Weights of a small spectrogram enhancement model.
Model: 5.91M parameters, arch unet, norm batchnorm, widths [64, 128, 256].
Training: muon at rate 0.0082, 7600 steps, batches of 128.
Data: trained on single English nouns, adjectives and verbs, spoken by a formant synthesiser in many voices, 78125 training examples, 12.5 epochs.
Rows from block 6 of a small spectrogram enhancement model, named by matrix and row number. Rows with one number belong to one channel. Each number is 500 + 50 x the weight over its row's rms, rounded and kept within 0 to 999. All counts start at 0. Numbers have three digits each.
After each channel's rows are labels from the 100 clips, of 14976, where the channel reaches its highest value: "band" is the frequency band that holds the peak; "peak on" is the class under the peak. Only what is clearly more common there than usual is listed. The data: single English nouns, adjectives and verbs, spoken by a formant synthesiser in many voices.
# convs0: first 3x3 conv (model.decb.0.0.convs.0.weight, 128x256x3x3, each kernel summed), inputs 0-63
# convs1: second 3x3 conv (model.decb.0.0.convs.1.weight, 128x128x3x3, transposed, each kernel summed), outputs 0-63

convs0.105:770438514511473423559502489444434535507522529504458600420449534483505470442459607419464498487407410577364380577462465531535422458483470586526692478504559512464399312462527556480528490496571541
convs1.105:566444497558452485517515362504527513495490386491457512507437425588517560416581447405490465458536380499499561566541397515564488532538543489441466517496444475585519434523519455486569497506448484
band: 0 to 250 Hz; 1000 to 2000 Hz
peak on: /t/

convs0.88:515473558572502405441520433546459516460544391536465482485371516503502616446502507453425488412608427476482520471519519440556499412507508560559541528424637500533530431460486558463421402459432489
convs1.88:486537652411474443467460573470483469427541408514458551493523482602456512567592466486465459412520493436521486482513463508461492578535455602408403420482427460518554509531565453453420476542551497
band: 1000 to 2000 Hz
peak on: /w/

convs0.65:503377474642514398560519484475509406676482480564417440473487458441458516543537564485468499440468496469565456515483524529488460587391503527534549516469501385484425523478558422547565502566494450
convs1.65:462494510537574530660523438488470594509519489348606554519466527446541551447457558539476502533524536520526516499500485549531508458433482458607573534472481492497469447478530474505477529521511467
band: 2000 to 4000 Hz
peak on: /f/

convs0.77:480507566496482484502452545498521525522481512511512494449410463487474455478503426490470452617500497551441647508530522450485503461459453631452467495441537562451457401426469470486501521484505509
convs1.77:505485446529499578510544520533481515517510497474469440531495498439521444628529504512568536517489561507514492506502489544527518476506481527508453451497552446561507506619525603414500551531471694
band: 500 to 1000 Hz
peak on: silence

convs0.97:522514534554568489603579549521498470591437369506510528492425473465484583495475544521430546423468506406506562506556477473658482508487451470519578506543464476448509603449430516500532579491544372
convs1.97:484493509527515551424557452475546546369486538456566470560529468539408532472431541520461412478522458571526478491501426541510471526488460569544551540449564553549465391510538426539470603542483491
band: 4000 to 8000 Hz
peak on: /k/

convs0.29:370552469572431473511554428534459490406514432449381443512426532463394604535514598470468530522406532438458629537471434437665403513450470481580477413441468470480615496512470526555594455488501528
convs1.29:420482467478555438549513511561481553518481465493537518570531452527497580541419495522421504546420588535538535560437536581521409539439515475512447467458477464527616488491536433436503378510496521
band: 4000 to 8000 Hz
peak on: /t/; /d/

convs0.125:614419461556307424516519472438474511487489513424462336440517302451435461502502566494470531554500545510420466458523470638503559480555500465536548510474483516508489544562488449480496495520545580
convs1.125:564493590530513509390522526400479537548416505467487532481520519449365462406499498524451489468542472541523531445468574399461400431500580505538537605484537540487469453538410446526520450513609590
band: 2000 to 4000 Hz
peak on: /oʊ/

convs0.43:446491467512481464483493403575474504545520486452499444453335506422429505474451492493451492529541510503518370512549413513639462481504522505568590518562506466516538505525558588493425467488517662
convs1.43:474510485547518455507476519455505544393501514527597473501443537566522461577607497492490489510438503560594468453531489448437460518549576552541558387406414553581437488609581462457424561511485557
band: 1000 to 2000 Hz
peak on: /t/

convs0.38:538538493566517530519504569476448481499510334419379752464434579462334483515562456575464476513503505597504509583522529485491517521529485570489554448523525507567382439518508555505486485442520487
convs1.38:464437436499531586470427526473357486489559439526507466495440472531510451522455464451423493458485461482476467616558518590408538500505466468535490561603492493476618544414504551528481417561419490
band: 1000 to 2000 Hz
peak on: /d/

convs0.52:383463460393518495585525527439594479429405450476449476576481494508515530454571600521649506584453409540464528567480462527501493470558503456380542525434521442457542460520397530530476551531473476
convs1.52:476466481497523538546521487483486504365479407599540426446512398528499482507544454531558505491464509497456543511461471554414472547499476469379524585454565505532487576477605543422489469498439499
band: 2000 to 4000 Hz
peak on: /t/

convs0.53:506583473435482642500484573488461602424444427469439616473548722499424619518532540468470461368497433462507540583517472387479442437459498601495505383520576497500494411438602516503427443526518515
convs1.53:549456520461441557506451466608686403666546459499547440491545483447497463512410526430474537566484517507523527523413497514590508463415484454409565566513506518463567480563517417562497429456423448
band: 1000 to 2000 Hz
peak on: /ɹ/